config.yaml
model: "contrastive image-text model"
dataset: "simulated fluorescence microscopy of cells"
train_examples: 195000
image_size: 64
crop_scale_min: 1
horizontal_flip: true
tokenizer: "word"
vocab_size: 42
loss: "softmax"
embed_dim: 128
encoder_arch: "coatnet"
encoder_norm: "layernorm"
encoder_norm_position: "pre"
encoder_activation: "silu"
encoder_mlp_ratio: 4
encoder_head_dim: 32
encoder_fused_qkv: true
encoder_qk_norm: false
encoder_parallel_block: false
encoder_inner_norm: false
encoder_patch_size: [4, 4]
encoder_conv_stem: true
encoder_depths: [3, 6, 3]
encoder_widths: [96, 192, 384]
text_encoder_causal: true
text_encoder_width: 256
text_encoder_layers: 8
text_encoder_norm: "rmsnorm"
text_encoder_norm_position: "pre"
text_encoder_activation: "gelu"
text_encoder_mlp_ratio: 4
text_encoder_head_dim: 48
text_encoder_fused_qkv: true
text_encoder_bias: "none"
text_encoder_qk_norm: false
text_encoder_parallel_block: false
text_encoder_inner_norm: false
text_encoder_drop_path: 0.05
text_encoder_positions: "rope"
init: "torch_default"
residual_init: "zero_last"
optimizer: "adamw"
lr: 0.0012
beta1: 0.9
beta2: 0.999
eps: 1e-08
grad_clip: 3.0
magnitude_pruning: 0.7
steps: 12500
batch_size: 256
epochs: 16.4
lr_schedule: "wsd"
decay_fraction: 0.3
final_lr_fraction: 0
warmup_steps: 2500
weight_decay: 0.07
Rows from block 5 of the text encoder, named by matrix and row number. Rows with one number belong to one neuron. Each number is 50 + 12 x the weight over its row's rms, rounded and kept within 0 to 99. All counts start at 0. After the name is the row's rms in percent of the matrix's.
# fc1: MLP up (text_encoder.blocks.5.mlp.fc1.weight, 1024x256), inputs 128-255
# fc2: MLP down (text_encoder.blocks.5.mlp.fc2.weight, 256x1024, transposed), outputs 128-255
fc1.56 095:26 50 50 75 50 50 50 50 26 68 50 50 44 24 79 39 19 50 50 50 50 50 50 50 50 50 39 50 50 50 50 50 50 50 50 41 50 50 50 50 15 37 50 50 50 40 13 50 81 93 50 50 50 50 67 80 77 74 50 50 51 50 50 50 50 76 78 23 50 50 50 50 50 50 50 47 50 50 50 60 50 50 50 50 50 50 50 50 50 50 53 13 50 50 08 50 50 50 50 50 78 50 50 50 50 50 50 72 50 50 23 50 68 50 50 50 50 50 50 50 50 41 18 58 48 29 50 50
fc1.57 064:50 32 50 72 65 59 50 66 21 50 26 50 60 15 22 50 50 50 50 31 50 50 50 50 50 50 37 50 50 50 50 50 50 50 50 82 50 50 50 50 50 50 50 50 72 50 50 50 55 50 50 65 50 41 50 50 41 50 50 40 50 50 73 50 75 50 50 29 50 50 50 75 45 50 50 50 11 50 50 50 50 50 50 50 50 50 50 11 58 50 08 50 67 50 19 50 70 50 50 50 50 62 53 50 66 50 50 50 22 50 50 37 77 50 50 50 50 50 38 50 41 31 50 50 50 50 50 50
fc1.60 133:50 69 32 50 50 50 66 50 50 63 50 49 50 50 50 43 50 50 50 50 50 46 36 50 62 34 50 50 78 35 63 50 50 50 19 43 50 50 50 50 50 50 00 37 72 50 50 50 50 85 31 50 50 50 68 50 50 50 34 50 50 34 50 28 50 50 77 50 17 50 64 50 44 50 50 50 50 31 50 50 50 50 50 34 50 50 76 50 50 38 50 50 71 50 60 28 50 50 29 50 50 74 50 50 50 50 71 50 65 30 50 50 50 63 50 50 50 39 50 50 63 69 50 76 50 50 50 59
fc1.62 091:39 50 34 72 50 22 71 50 50 67 34 36 64 33 50 43 53 50 12 55 50 50 58 50 51 50 36 50 50 25 50 50 50 50 50 50 46 50 50 50 50 30 50 50 50 31 50 74 50 50 50 50 42 30 50 69 50 50 71 71 50 55 50 52 50 66 50 50 50 61 50 50 50 28 20 50 17 50 48 88 72 50 50 25 50 50 31 23 50 50 50 50 72 50 50 50 50 50 50 50 50 50 37 28 50 50 50 50 50 52 24 50 50 23 50 50 50 50 50 50 50 42 50 62 50 30 50 49
fc1.64 091:50 50 50 50 50 50 79 50 50 50 30 50 50 50 71 50 50 48 50 50 34 50 00 50 50 73 50 50 50 50 75 42 50 50 41 50 50 50 50 50 25 50 50 50 55 50 50 50 50 73 50 50 50 50 42 50 50 50 70 50 50 65 50 50 50 50 91 50 17 50 69 68 50 19 50 50 32 31 50 50 53 50 50 13 24 59 50 50 50 50 50 50 57 78 50 38 50 50 50 50 35 50 78 49 50 57 50 50 50 50 13 50 50 50 50 52 26 50 50 50 50 50 42 50 50 33 85 50
fc1.66 115:50 50 26 69 50 50 50 50 50 66 27 50 75 50 67 50 23 50 29 55 50 50 50 50 50 50 50 43 50 50 76 33 40 50 50 40 50 50 50 50 50 50 50 50 50 50 50 64 81 50 50 50 50 43 50 50 50 50 50 50 50 63 50 50 50 50 87 50 50 59 50 71 50 50 21 50 18 25 29 76 66 40 50 50 50 50 50 28 71 63 15 12 87 50 50 50 50 50 36 50 59 66 57 40 50 50 50 50 50 50 50 74 50 50 69 26 39 50 50 50 50 50 37 70 50 31 50 50
fc1.67 087:50 50 50 50 50 50 73 50 50 66 28 50 71 77 50 50 50 50 50 50 50 50 30 50 50 30 50 50 50 42 50 50 50 50 50 75 50 50 24 50 39 11 50 09 83 50 50 50 50 53 50 50 50 50 50 68 50 50 50 50 50 50 50 31 50 50 50 68 22 49 50 63 50 50 50 59 67 50 50 50 50 50 50 38 50 50 50 50 50 50 16 50 66 50 50 50 50 50 50 50 50 50 50 31 50 50 98 64 50 50 35 50 50 50 50 50 50 50 35 50 50 90 50 59 50 50 50 50
fc1.69 124:50 94 46 50 50 50 50 50 34 50 33 50 50 50 50 50 33 53 53 50 50 50 32 50 67 50 50 61 68 17 72 50 50 50 19 50 50 50 50 50 50 31 00 35 76 50 50 37 50 82 33 50 50 57 50 70 50 50 50 50 50 50 50 31 50 50 83 50 50 50 65 78 50 50 50 50 50 23 41 45 50 50 50 25 31 44 50 50 71 45 50 25 69 50 50 50 50 50 23 28 50 66 79 50 50 50 67 50 50 32 50 50 50 60 54 50 66 50 28 50 50 60 50 84 50 50 71 50
fc1.70 104:50 50 50 50 50 50 50 63 50 50 50 50 50 33 50 28 34 50 50 50 50 50 50 50 61 42 50 50 50 50 78 50 34 41 21 50 50 50 35 57 50 72 50 40 50 25 28 61 74 50 50 57 50 50 50 50 50 68 50 77 41 50 50 50 48 50 79 27 49 50 50 58 50 50 50 50 50 25 50 50 50 34 50 50 50 50 50 30 50 50 15 50 83 31 50 18 50 50 34 50 66 50 40 22 50 50 50 68 50 50 39 87 62 50 50 50 50 50 37 50 50 50 34 66 47 22 50 50
fc1.72 150:50 50 26 50 63 30 50 50 50 50 50 50 50 50 50 67 50 50 40 50 56 75 27 36 36 50 50 50 50 50 30 41 50 50 50 50 73 50 50 50 25 50 64 50 63 65 29 50 67 66 50 20 50 50 50 50 50 50 50 50 75 50 15 26 50 50 61 50 44 50 50 27 50 50 50 50 50 50 63 57 50 50 50 50 50 50 50 50 70 50 50 50 29 50 38 50 50 50 80 50 50 82 82 50 71 50 77 31 50 30 50 50 42 50 68 50 65 50 36 50 50 50 24 50 50 50 50 50
fc1.73 120:19 78 50 61 76 50 50 50 50 65 50 26 50 50 50 50 28 50 50 50 50 49 20 50 51 50 32 66 50 20 50 50 50 32 50 50 50 66 50 50 33 50 50 50 80 50 50 50 66 91 27 34 50 31 50 79 50 50 50 50 57 50 23 32 46 50 87 50 50 50 70 84 31 28 54 50 50 21 50 68 50 50 50 33 50 50 50 50 60 50 50 50 78 50 50 50 50 50 50 50 50 60 67 50 70 58 71 50 50 20 29 61 50 50 75 50 50 50 27 50 50 55 50 50 50 50 50 50
fc1.74 100:40 25 15 50 50 50 50 50 50 50 30 68 50 50 50 50 50 50 50 50 50 50 50 50 50 50 33 50 50 28 50 08 50 27 38 50 50 50 50 50 50 50 50 50 66 57 50 65 50 50 50 50 50 39 50 50 78 50 50 62 50 50 29 50 50 34 50 50 50 24 50 50 94 68 50 27 50 50 56 63 50 50 45 50 50 50 50 57 50 50 50 20 50 50 50 50 50 41 50 50 50 65 60 73 50 50 50 50 18 32 50 50 50 50 50 50 65 72 50 43 85 72 24 65 50 50 50 50
fc1.75 124:50 50 50 50 64 26 50 50 50 50 50 50 50 50 50 50 50 50 50 50 50 58 03 50 50 50 36 74 83 50 50 30 50 50 50 50 50 50 50 50 50 50 50 50 70 50 50 66 50 50 50 50 64 50 50 50 50 50 50 50 50 50 23 06 50 50 50 50 50 35 69 50 50 50 50 50 50 23 66 50 50 50 67 27 37 50 58 50 58 50 50 50 50 50 50 50 62 50 73 50 50 76 50 50 56 50 84 36 50 23 50 50 50 42 50 50 63 50 50 50 50 50 50 70 50 50 50 50
fc1.76 097:50 50 25 50 50 50 50 50 50 26 50 50 34 11 69 22 50 50 50 14 50 50 15 50 50 31 68 50 50 50 50 28 50 50 50 50 50 50 20 50 50 50 38 70 50 24 50 50 50 84 50 50 99 64 50 50 50 50 50 50 38 50 50 50 50 50 50 30 50 50 40 50 69 50 50 50 16 38 50 42 50 50 50 50 50 50 50 50 50 50 31 01 50 70 25 50 50 65 50 50 50 50 50 69 57 50 50 55 50 50 50 68 50 30 50 50 50 50 50 50 78 50 23 57 50 50 50 50
fc1.77 077:50 50 22 50 59 23 50 50 62 50 50 50 50 61 50 77 50 35 50 50 50 50 35 46 50 20 50 50 50 46 50 50 50 27 27 50 76 50 37 50 50 50 50 20 50 50 50 38 61 50 50 50 50 50 50 50 46 61 50 50 50 50 50 50 50 37 50 50 14 29 50 72 50 50 50 50 50 50 50 50 50 50 50 50 50 50 50 67 50 50 11 50 50 34 75 28 50 75 50 32 50 73 50 27 50 50 96 50 50 10 50 50 50 50 50 28 50 50 50 36 50 50 50 50 50 37 50 50
fc1.78 117:50 50 50 50 50 50 50 50 50 50 50 72 50 50 50 50 26 50 50 50 48 62 50 46 50 50 50 50 50 50 46 16 50 27 50 50 64 50 49 50 25 50 30 32 50 50 50 50 72 50 24 50 69 50 50 50 50 50 69 66 76 58 52 61 50 32 50 50 41 50 50 50 87 64 50 42 50 30 52 66 50 50 21 50 78 39 50 50 57 50 50 15 50 50 50 38 50 50 53 56 50 52 50 50 50 50 57 65 50 50 50 50 50 50 50 26 50 50 50 27 63 53 18 50 30 33 50 50
fc1.79 077:50 50 50 50 50 50 72 73 50 50 50 76 50 50 70 50 28 37 04 50 47 50 44 50 50 50 50 50 50 33 50 28 50 50 50 50 50 50 50 50 33 50 17 50 80 50 50 50 50 50 50 35 50 22 50 50 50 50 50 50 50 67 50 50 82 62 50 50 49 50 50 50 50 50 50 50 50 27 46 50 47 50 44 50 50 50 50 22 50 50 50 50 50 24 16 50 39 48 50 13 75 50 50 50 50 50 50 50 50 50 50 50 50 50 50 29 50 50 50 30 50 50 31 50 65 50 50 50
fc1.80 146:46 50 50 50 50 50 50 50 50 50 50 50 50 50 50 50 50 50 50 50 48 50 50 50 50 30 50 50 50 67 50 21 50 50 23 50 73 68 50 50 28 50 05 50 50 50 61 38 56 50 27 50 72 50 57 50 86 50 50 50 50 50 62 50 56 50 50 50 50 50 32 50 68 66 50 50 50 19 72 50 60 50 16 50 81 50 50 50 50 49 50 50 50 50 50 50 50 50 55 50 41 61 50 58 50 50 50 70 44 27 50 50 50 50 50 32 50 50 68 28 50 64 24 84 36 50 50 50
fc1.82 092:35 50 50 50 50 50 50 78 50 65 50 50 50 50 50 50 50 63 50 50 26 69 27 50 56 28 22 50 50 50 70 18 50 50 17 50 48 50 50 50 50 50 50 50 59 50 50 55 50 50 50 50 50 50 32 50 50 50 63 50 79 50 50 46 50 47 50 38 50 24 71 61 50 50 50 30 50 50 22 76 59 32 50 50 50 50 50 50 50 50 30 00 50 50 50 50 58 50 34 50 50 50 50 50 64 49 94 50 15 16 50 50 50 50 82 50 50 50 24 71 50 50 50 60 50 40 35 50
fc1.83 121:50 50 50 35 50 50 50 78 50 50 50 71 50 50 50 32 50 57 50 50 25 50 50 44 50 38 50 55 50 72 50 37 43 50 00 50 50 50 50 50 61 38 00 37 66 50 50 29 50 75 50 64 50 67 50 50 69 50 50 50 31 50 50 50 52 50 50 50 31 50 50 65 50 72 69 50 50 28 50 50 50 50 50 50 78 50 71 41 50 50 32 33 84 56 50 50 50 32 36 45 50 65 50 50 50 50 65 50 50 31 68 50 50 81 50 50 50 50 50 50 50 50 50 50 36 50 50 50
fc1.84 112:50 50 35 50 50 50 66 50 53 64 34 50 50 50 50 50 50 50 50 50 50 50 50 50 50 29 50 50 78 50 50 50 31 50 50 50 50 50 50 72 50 50 50 37 72 50 50 50 97 76 50 50 50 50 50 69 50 50 50 62 50 50 50 12 50 50 50 50 50 50 50 50 50 50 50 50 50 25 50 50 50 50 50 50 50 50 50 50 50 87 50 50 50 23 50 00 50 34 50 50 50 50 50 50 50 50 71 50 50 50 50 50 50 50 91 50 50 50 50 50 50 68 50 50 50 50 50 24
fc1.85 050:07 50 50 50 50 50 89 50 50 50 50 50 50 50 50 50 50 50 46 57 82 50 50 50 50 76 50 50 50 50 69 50 50 97 23 50 35 50 50 50 63 50 50 50 50 50 50 50 50 86 29 50 49 50 50 15 28 50 50 50 81 62 20 12 35 50 50 50 50 50 50 50 50 50 50 50 50 50 60 50 50 50 50 27 23 50 50 35 72 71 50 50 50 50 50 50 50 50 68 05 50 50 50 50 50 50 76 84 50 50 50 50 50 31 43 50 50 50 50 50 50 50 50 50 50 22 39 50
fc1.87 142:50 29 17 50 30 25 50 50 67 50 35 50 50 64 50 69 50 50 50 50 61 68 21 50 26 50 31 68 50 50 29 40 58 50 50 50 71 50 40 50 36 42 50 34 50 66 43 50 50 50 36 12 50 68 64 50 64 50 50 50 82 50 08 50 50 50 50 64 38 50 50 50 50 50 50 41 50 50 65 50 50 50 50 50 50 26 59 71 69 50 50 50 50 43 50 50 50 50 73 50 50 63 50 50 50 50 84 50 43 50 30 50 28 35 69 44 71 50 66 50 56 74 28 50 50 50 50 50
fc1.88 096:50 50 29 50 50 35 66 50 50 50 00 50 72 50 50 50 50 50 50 69 50 50 50 50 50 50 50 50 80 50 50 50 43 50 32 50 50 50 50 78 24 50 50 50 50 50 04 50 50 50 53 50 50 50 50 91 50 50 63 73 50 63 50 50 50 90 50 50 70 50 72 50 50 50 50 50 45 50 50 50 50 50 50 50 50 50 50 50 54 50 50 50 50 50 50 50 50 22 50 50 99 50 34 50 50 50 50 50 50 56 50 81 50 50 50 50 29 50 50 50 50 50 22 50 50 50 50 50
fc1.89 098:50 50 50 50 50 50 50 50 50 50 50 42 50 36 50 50 50 50 50 50 28 47 50 50 37 50 50 50 50 50 50 10 50 50 32 50 50 68 41 50 50 50 50 50 50 59 50 51 50 50 03 32 50 39 50 50 50 50 50 50 50 50 50 24 50 50 62 28 50 50 77 83 50 50 50 50 50 50 50 79 50 50 50 50 50 50 34 50 50 83 16 14 50 50 50 50 50 50 50 09 50 50 50 50 70 50 50 50 16 17 37 50 40 50 80 50 64 66 50 50 50 66 70 50 50 60 26 50
fc1.90 112:45 50 50 50 44 25 90 50 54 50 50 63 89 53 50 50 27 50 50 50 50 50 50 50 50 50 50 50 84 50 50 29 50 50 41 50 62 60 50 60 50 25 30 50 50 50 29 50 50 75 50 50 69 67 50 50 62 50 50 50 50 63 50 50 50 50 50 50 50 24 73 73 50 50 50 27 43 50 60 50 50 50 41 41 50 50 50 50 50 42 22 50 78 50 40 50 50 50 50 50 50 78 67 57 58 50 82 50 43 17 50 50 50 50 50 24 25 50 50 50 50 50 43 72 50 50 50 50
fc2.56 046:57 84 50 50 50 50 50 50 50 50 50 50 20 50 50 50 23 39 34 50 50 39 69 26 50 69 49 50 50 50 54 53 50 80 50 50 48 56 50 50 46 50 30 41 50 50 53 04 24 50 41 50 71 50 50 50 50 39 23 50 37 50 50 50 50 50 50 50 50 50 50 50 50 50 50 50 50 50 50 50 50 55 50 74 50 50 39 57 50 50 83 50 50 50 50 50 50 50 64 50 50 50 53 47 50 50 25 50 50 40 71 25 42 50 50 74 50 50 50 25 50 36 02 55 31 50 50 50
fc2.57 007:50 50 50 50 50 91 50 50 50 50 50 50 50 83 50 50 50 50 50 50 50 50 50 50 50 50 50 50 72 50 50 50 50 50 50 50 50 50 50 50 50 50 50 50 50 50 50 50 50 50 50 50 50 50 50 50 50 50 50 50 50 50 50 50 50 50 50 50 59 50 50 50 50 50 99 50 50 50 50 50 50 50 50 50 50 50 50 50 50 50 50 50 50 50 50 50 50 50 50 50 50 50 50 50 50 50 50 50 50 50 50 50 50 50 50 50 50 50 50 50 50 50 50 50 50 50 50 50
fc2.60 130:50 10 37 79 18 50 50 59 74 50 38 45 50 73 46 52 50 50 42 50 76 66 57 50 46 50 44 50 45 50 32 51 50 50 67 60 50 52 50 50 50 63 99 50 38 45 55 48 50 35 62 53 50 54 53 37 33 49 59 46 46 50 20 73 50 53 35 59 50 54 50 25 50 51 33 50 50 65 44 50 50 60 65 61 56 71 32 50 50 50 64 50 50 50 40 50 50 50 59 50 49 50 50 47 43 50 50 50 38 49 50 46 81 34 50 50 50 53 50 40 31 27 49 24 50 28 50 47
fc2.62 039:50 50 73 50 72 68 38 50 50 50 69 50 28 63 50 39 50 38 62 50 50 50 30 50 50 50 50 50 99 50 50 67 50 65 50 50 50 31 50 68 50 50 27 50 50 66 56 51 50 53 75 50 50 55 37 50 50 50 50 34 50 50 50 36 50 50 50 50 50 50 50 53 39 50 63 50 77 69 71 50 34 50 50 38 44 50 74 85 47 40 76 50 50 50 50 50 50 50 50 50 29 50 63 50 25 50 50 50 86 52 38 50 20 80 50 63 44 50 50 50 36 50 50 50 71 56 74 50
fc2.64 055:50 50 50 50 50 50 50 50 50 55 86 50 50 50 50 50 50 50 50 50 50 26 59 50 50 50 50 50 39 50 41 50 50 50 50 50 43 50 69 56 79 60 50 50 50 50 66 26 07 47 83 81 36 50 76 49 50 50 61 50 50 29 50 68 50 50 15 55 87 71 50 50 29 50 50 50 50 59 50 45 50 50 50 71 50 50 50 52 50 50 44 77 50 52 48 50 41 51 50 50 50 51 57 50 50 50 50 50 59 50 71 50 50 50 26 69 50 50 50 40 50 19 50 50 50 50 50 50
fc2.66 042:53 50 64 38 75 67 18 50 44 50 93 63 33 31 22 46 45 51 55 50 43 50 50 32 50 30 50 50 49 50 50 50 50 51 41 55 50 50 50 60 50 50 05 50 50 50 51 50 44 50 58 68 80 50 50 50 50 50 50 25 61 50 81 50 56 33 50 50 50 50 50 45 50 50 51 50 50 65 50 41 40 50 27 50 50 50 48 60 35 40 66 50 46 35 50 77 36 50 43 50 29 50 36 54 49 25 50 50 63 50 76 50 50 60 50 50 50 50 50 42 50 50 50 50 50 89 50 32
fc2.67 038:50 46 50 50 50 38 74 73 47 50 50 50 50 60 50 23 50 50 50 50 53 50 50 50 50 50 50 50 50 55 50 50 50 50 70 73 50 50 42 50 50 50 64 50 50 50 50 50 50 50 84 50 50 67 50 50 31 65 65 76 76 41 28 50 50 50 55 79 58 50 26 36 39 50 32 43 50 90 23 50 20 50 58 12 61 50 50 65 27 50 50 50 50 84 50 50 50 50 50 50 50 66 50 50 61 50 35 50 50 56 50 53 50 50 50 50 50 50 50 50 50 50 50 50 50 50 50 50
fc2.69 117:50 10 36 75 20 41 50 54 75 48 46 50 58 63 50 50 50 58 46 50 72 50 59 50 49 67 53 50 43 50 29 50 38 41 80 53 50 51 50 50 50 56 99 50 32 44 50 56 50 30 63 52 50 50 50 35 37 50 66 56 43 50 34 68 50 50 28 62 50 57 48 28 50 50 35 50 50 67 35 50 50 57 61 49 62 65 34 43 50 50 66 54 50 57 40 50 43 50 50 50 51 50 48 50 50 50 44 50 32 69 43 50 86 28 50 49 50 58 69 46 50 27 50 21 42 37 50 36
fc2.70 089:67 46 61 52 67 50 38 34 48 50 67 49 34 43 41 57 50 59 52 50 50 50 40 40 30 50 50 50 50 50 57 58 45 50 50 34 37 17 50 49 35 42 43 80 50 69 31 50 42 65 50 36 58 50 50 50 56 62 49 50 66 50 46 44 53 50 37 50 65 50 35 50 71 50 51 50 50 48 75 51 53 50 41 58 49 46 63 57 88 50 78 57 15 36 41 50 35 50 50 60 50 50 50 50 71 39 50 38 54 70 50 50 30 46 50 50 74 52 54 57 70 37 35 50 43 67 49 37
fc2.72 255:50 73 76 32 66 65 52 36 30 50 78 50 50 38 62 36 50 38 61 50 22 34 63 58 63 42 50 40 50 58 66 50 50 50 44 50 50 50 55 47 53 50 16 56 50 50 64 50 46 50 50 77 55 50 46 39 50 50 50 76 38 61 92 61 50 50 49 50 50 55 43 63 70 54 59 63 49 39 37 50 50 35 23 50 62 54 63 44 50 50 50 74 50 50 64 49 50 45 26 50 50 34 19 50 49 50 24 65 61 66 55 50 52 63 42 52 14 50 50 53 63 46 60 57 43 62 42 54
fc2.73 077:50 56 50 50 27 50 50 50 50 50 50 40 48 38 74 50 57 50 50 50 50 50 63 50 50 50 50 51 46 72 20 51 50 43 50 50 65 81 50 42 59 50 50 50 34 50 50 50 50 32 50 76 45 50 67 40 50 41 50 97 40 50 50 61 50 50 34 61 50 66 54 21 63 48 39 50 57 50 50 50 46 50 41 47 81 50 50 52 40 50 56 69 50 50 50 49 50 37 50 50 34 50 47 50 33 50 47 64 46 50 50 50 68 37 43 64 00 81 85 17 63 50 50 50 20 52 42 50
fc2.74 030:50 71 69 38 99 66 50 50 50 50 50 30 50 50 50 37 50 09 50 50 50 35 50 50 66 50 50 50 48 50 76 58 50 77 50 50 50 38 50 60 50 50 16 50 68 50 50 41 50 56 50 50 50 50 50 61 50 50 50 50 50 50 73 33 50 50 75 50 53 50 50 42 50 50 63 50 50 50 65 50 50 50 50 40 37 50 50 50 50 50 50 50 50 50 50 50 50 50 50 50 50 50 50 50 50 50 50 50 78 50 50 50 35 76 50 64 50 47 35 64 51 50 50 50 49 79 50 50
fc2.75 100:62 50 50 29 28 50 65 50 50 50 50 50 63 48 50 50 50 41 50 50 25 50 66 61 52 50 50 36 25 62 38 50 50 29 24 50 60 59 59 25 57 63 39 58 45 50 79 63 50 46 44 76 47 50 50 33 50 48 50 83 24 50 50 74 50 50 51 50 46 48 41 50 59 51 54 50 50 41 32 50 65 50 40 57 72 68 66 32 50 72 50 74 50 50 70 22 50 50 26 50 37 34 10 50 50 50 35 62 48 50 50 46 69 50 50 50 21 61 56 27 58 51 71 50 42 50 35 50
fc2.76 058:50 50 50 50 50 50 50 13 50 50 56 50 76 87 50 67 65 50 53 50 50 41 44 39 69 50 50 50 50 50 62 50 50 50 50 50 50 50 50 36 30 44 55 40 49 67 50 50 35 50 50 73 09 50 50 51 50 50 50 50 51 50 50 70 50 50 50 55 50 55 50 50 50 56 50 50 50 48 50 50 07 50 40 39 50 50 81 50 50 57 94 99 40 50 50 50 50 50 58 50 50 50 50 50 50 53 50 50 81 91 50 50 50 50 50 50 50 50 50 50 50 42 57 56 47 50 50 50
fc2.77 021:50 50 66 56 36 50 50 76 50 50 50 50 50 50 50 50 50 50 50 73 67 50 50 50 64 50 50 50 49 50 80 70 50 55 75 60 50 38 57 50 50 50 50 50 24 50 39 50 50 50 50 50 50 50 50 36 32 50 50 50 50 50 50 73 50 50 50 50 92 50 28 50 50 37 14 50 50 50 50 50 50 50 50 50 68 50 50 50 50 50 50 69 50 50 50 50 50 50 50 50 28 50 50 50 50 50 37 50 50 82 50 50 63 50 35 85 50 50 50 50 37 50 50 50 50 50 50 22
fc2.78 142:50 79 65 50 75 50 50 50 48 50 50 20 30 50 50 28 54 29 50 50 44 37 32 50 54 50 50 50 55 39 78 78 50 81 74 50 42 36 50 51 50 52 46 62 64 50 50 50 50 63 66 50 32 50 50 63 45 55 48 33 64 52 50 38 50 50 77 50 63 50 53 50 33 15 50 50 57 50 50 44 28 23 47 39 21 50 50 50 50 23 50 50 54 50 50 50 50 75 50 50 44 50 72 50 50 50 50 50 75 50 50 50 29 64 50 62 54 40 32 65 35 50 50 50 70 76 48 50
fc2.79 021:50 50 50 50 50 50 50 90 50 50 50 50 50 50 50 50 50 50 69 50 50 50 50 50 50 50 50 50 50 50 60 50 50 50 50 50 50 50 40 50 50 50 50 50 60 50 50 50 50 50 50 50 50 50 36 50 50 50 50 72 50 50 50 50 49 66 50 50 50 50 50 50 50 63 46 50 50 50 50 37 50 50 40 50 50 50 50 50 50 50 50 50 50 71 25 54 50 50 50 50 40 50 50 50 50 50 50 50 50 50 50 50 50 50 50 50 57 50 50 50 50 00 38 50 50 79 83 50
fc2.80 199:50 50 34 50 61 49 55 63 57 40 50 28 47 50 46 41 64 31 50 50 62 50 47 50 54 50 50 50 59 23 62 74 50 67 71 50 31 52 50 61 57 50 77 50 77 43 35 50 45 52 68 50 30 57 31 64 37 60 52 34 59 54 50 40 50 50 70 37 64 69 66 50 23 17 50 48 54 65 50 50 33 44 77 44 18 37 50 50 50 33 59 50 74 58 46 50 50 81 54 50 50 47 74 50 50 50 50 33 65 50 56 50 32 53 62 60 63 50 46 53 29 29 58 40 66 61 55 50
fc2.82 045:50 76 50 42 50 50 50 50 50 50 55 50 52 50 03 50 29 50 50 50 50 50 50 50 50 50 50 50 50 50 08 50 50 50 50 72 50 80 50 50 88 50 14 50 57 50 57 50 50 50 88 50 50 50 50 70 50 50 50 50 50 50 46 50 50 50 93 68 50 50 50 50 50 70 50 50 53 72 61 50 50 50 50 50 50 50 50 50 50 50 50 50 50 50 50 50 50 50 50 50 50 50 50 50 35 50 50 50 53 50 50 28 43 50 50 50 50 50 48 50 50 50 38 50 12 50 50 50
fc2.83 075:50 00 27 71 44 50 50 61 63 50 34 50 50 50 50 50 50 50 50 50 65 58 50 50 50 50 50 50 50 50 23 58 50 64 93 50 50 50 50 50 49 50 99 50 40 40 50 50 50 32 60 50 19 50 50 50 41 45 50 18 50 43 27 50 50 50 43 50 50 50 50 13 52 50 43 50 50 84 50 50 50 60 68 50 40 50 32 50 50 50 50 50 42 50 37 78 50 50 73 50 50 50 50 50 50 50 50 50 45 66 50 54 71 50 50 50 50 50 50 61 46 43 38 17 45 50 50 50
fc2.84 071:50 57 50 50 50 68 22 50 58 50 50 50 53 50 30 50 50 46 50 50 50 50 50 50 50 60 50 50 56 49 18 50 50 43 72 50 22 50 50 56 66 50 34 50 35 31 50 50 50 36 50 50 50 50 50 50 37 51 50 50 67 50 56 50 50 50 50 50 50 50 50 28 71 50 50 50 50 66 50 50 50 50 50 50 50 50 50 67 23 50 50 50 50 50 50 95 50 50 50 50 30 57 50 50 17 50 36 50 50 58 58 50 50 50 21 50 50 50 50 50 62 50 50 63 50 50 50 50
fc2.85 012:50 50 50 44 45 50 50 50 52 50 50 50 50 50 50 50 50 50 50 50 50 50 50 50 50 71 50 50 50 50 50 50 50 50 50 50 50 50 50 50 87 50 50 50 07 50 50 50 50 50 50 50 50 50 50 50 50 50 50 50 50 50 82 50 50 50 50 50 50 50 50 50 50 99 50 50 50 93 41 50 50 50 50 50 50 50 50 50 50 50 50 50 50 50 50 50 12 50 50 50 50 50 50 50 50 50 50 50 50 50 50 50 30 73 50 50 50 50 50 50 50 50 50 50 50 50 50 50
fc2.87 215:56 76 84 32 70 60 47 30 36 50 69 34 50 38 50 34 62 33 58 52 30 34 60 50 71 41 50 40 48 51 80 62 50 57 50 40 49 36 50 51 50 52 15 50 50 51 61 53 42 55 50 79 50 43 47 50 50 50 40 68 50 50 79 50 51 50 67 42 50 53 50 67 50 44 53 65 50 45 41 50 50 36 37 46 46 56 65 41 50 50 50 50 49 50 65 39 50 50 18 39 42 38 24 39 50 50 27 63 68 58 50 50 48 65 37 69 23 52 46 56 50 50 71 51 50 54 50 59
fc2.88 058:50 50 50 50 50 50 19 45 50 50 94 32 50 50 50 37 50 50 50 29 50 68 50 50 30 65 50 80 50 50 44 50 50 50 50 38 50 25 50 50 66 50 50 50 43 50 82 24 50 63 50 50 50 50 50 50 50 50 50 50 50 50 50 50 50 24 50 50 50 57 44 50 50 50 50 50 25 50 50 50 58 24 50 50 50 74 50 41 50 50 50 50 50 50 50 50 01 69 50 50 17 50 50 50 50 14 32 26 50 50 84 50 59 50 35 50 86 50 50 50 50 03 50 35 50 50 50 50
fc2.89 042:50 50 50 50 50 53 50 55 50 50 50 50 78 59 50 50 50 02 50 50 50 50 50 50 50 99 10 50 50 50 25 50 50 50 50 50 50 50 50 50 87 50 19 50 50 27 45 50 50 50 50 50 50 59 50 50 34 50 50 50 50 74 50 50 26 50 50 50 50 50 50 50 50 50 50 50 51 50 65 50 50 74 50 50 43 50 50 50 20 50 50 50 50 50 50 52 56 50 50 50 50 50 50 50 19 50 50 19 50 50 50 50 50 50 50 50 18 44 55 00 50 50 50 50 50 50 50 50
fc2.90 072:50 63 50 50 32 55 65 62 56 34 50 50 50 56 38 50 50 77 50 65 50 64 50 35 50 50 50 31 50 49 60 50 50 34 30 50 50 50 50 50 54 50 51 58 53 53 50 49 17 50 50 36 45 50 50 48 50 52 50 20 50 38 38 77 19 50 49 50 69 33 50 50 24 50 64 46 49 60 50 50 50 84 50 84 38 69 38 11 55 50 58 40 61 50 72 39 59 50 74 50 61 57 50 44 65 64 62 45 53 61 50 50 59 54 52 56 85 50 28 49 32 43 50 58 71 50 50 50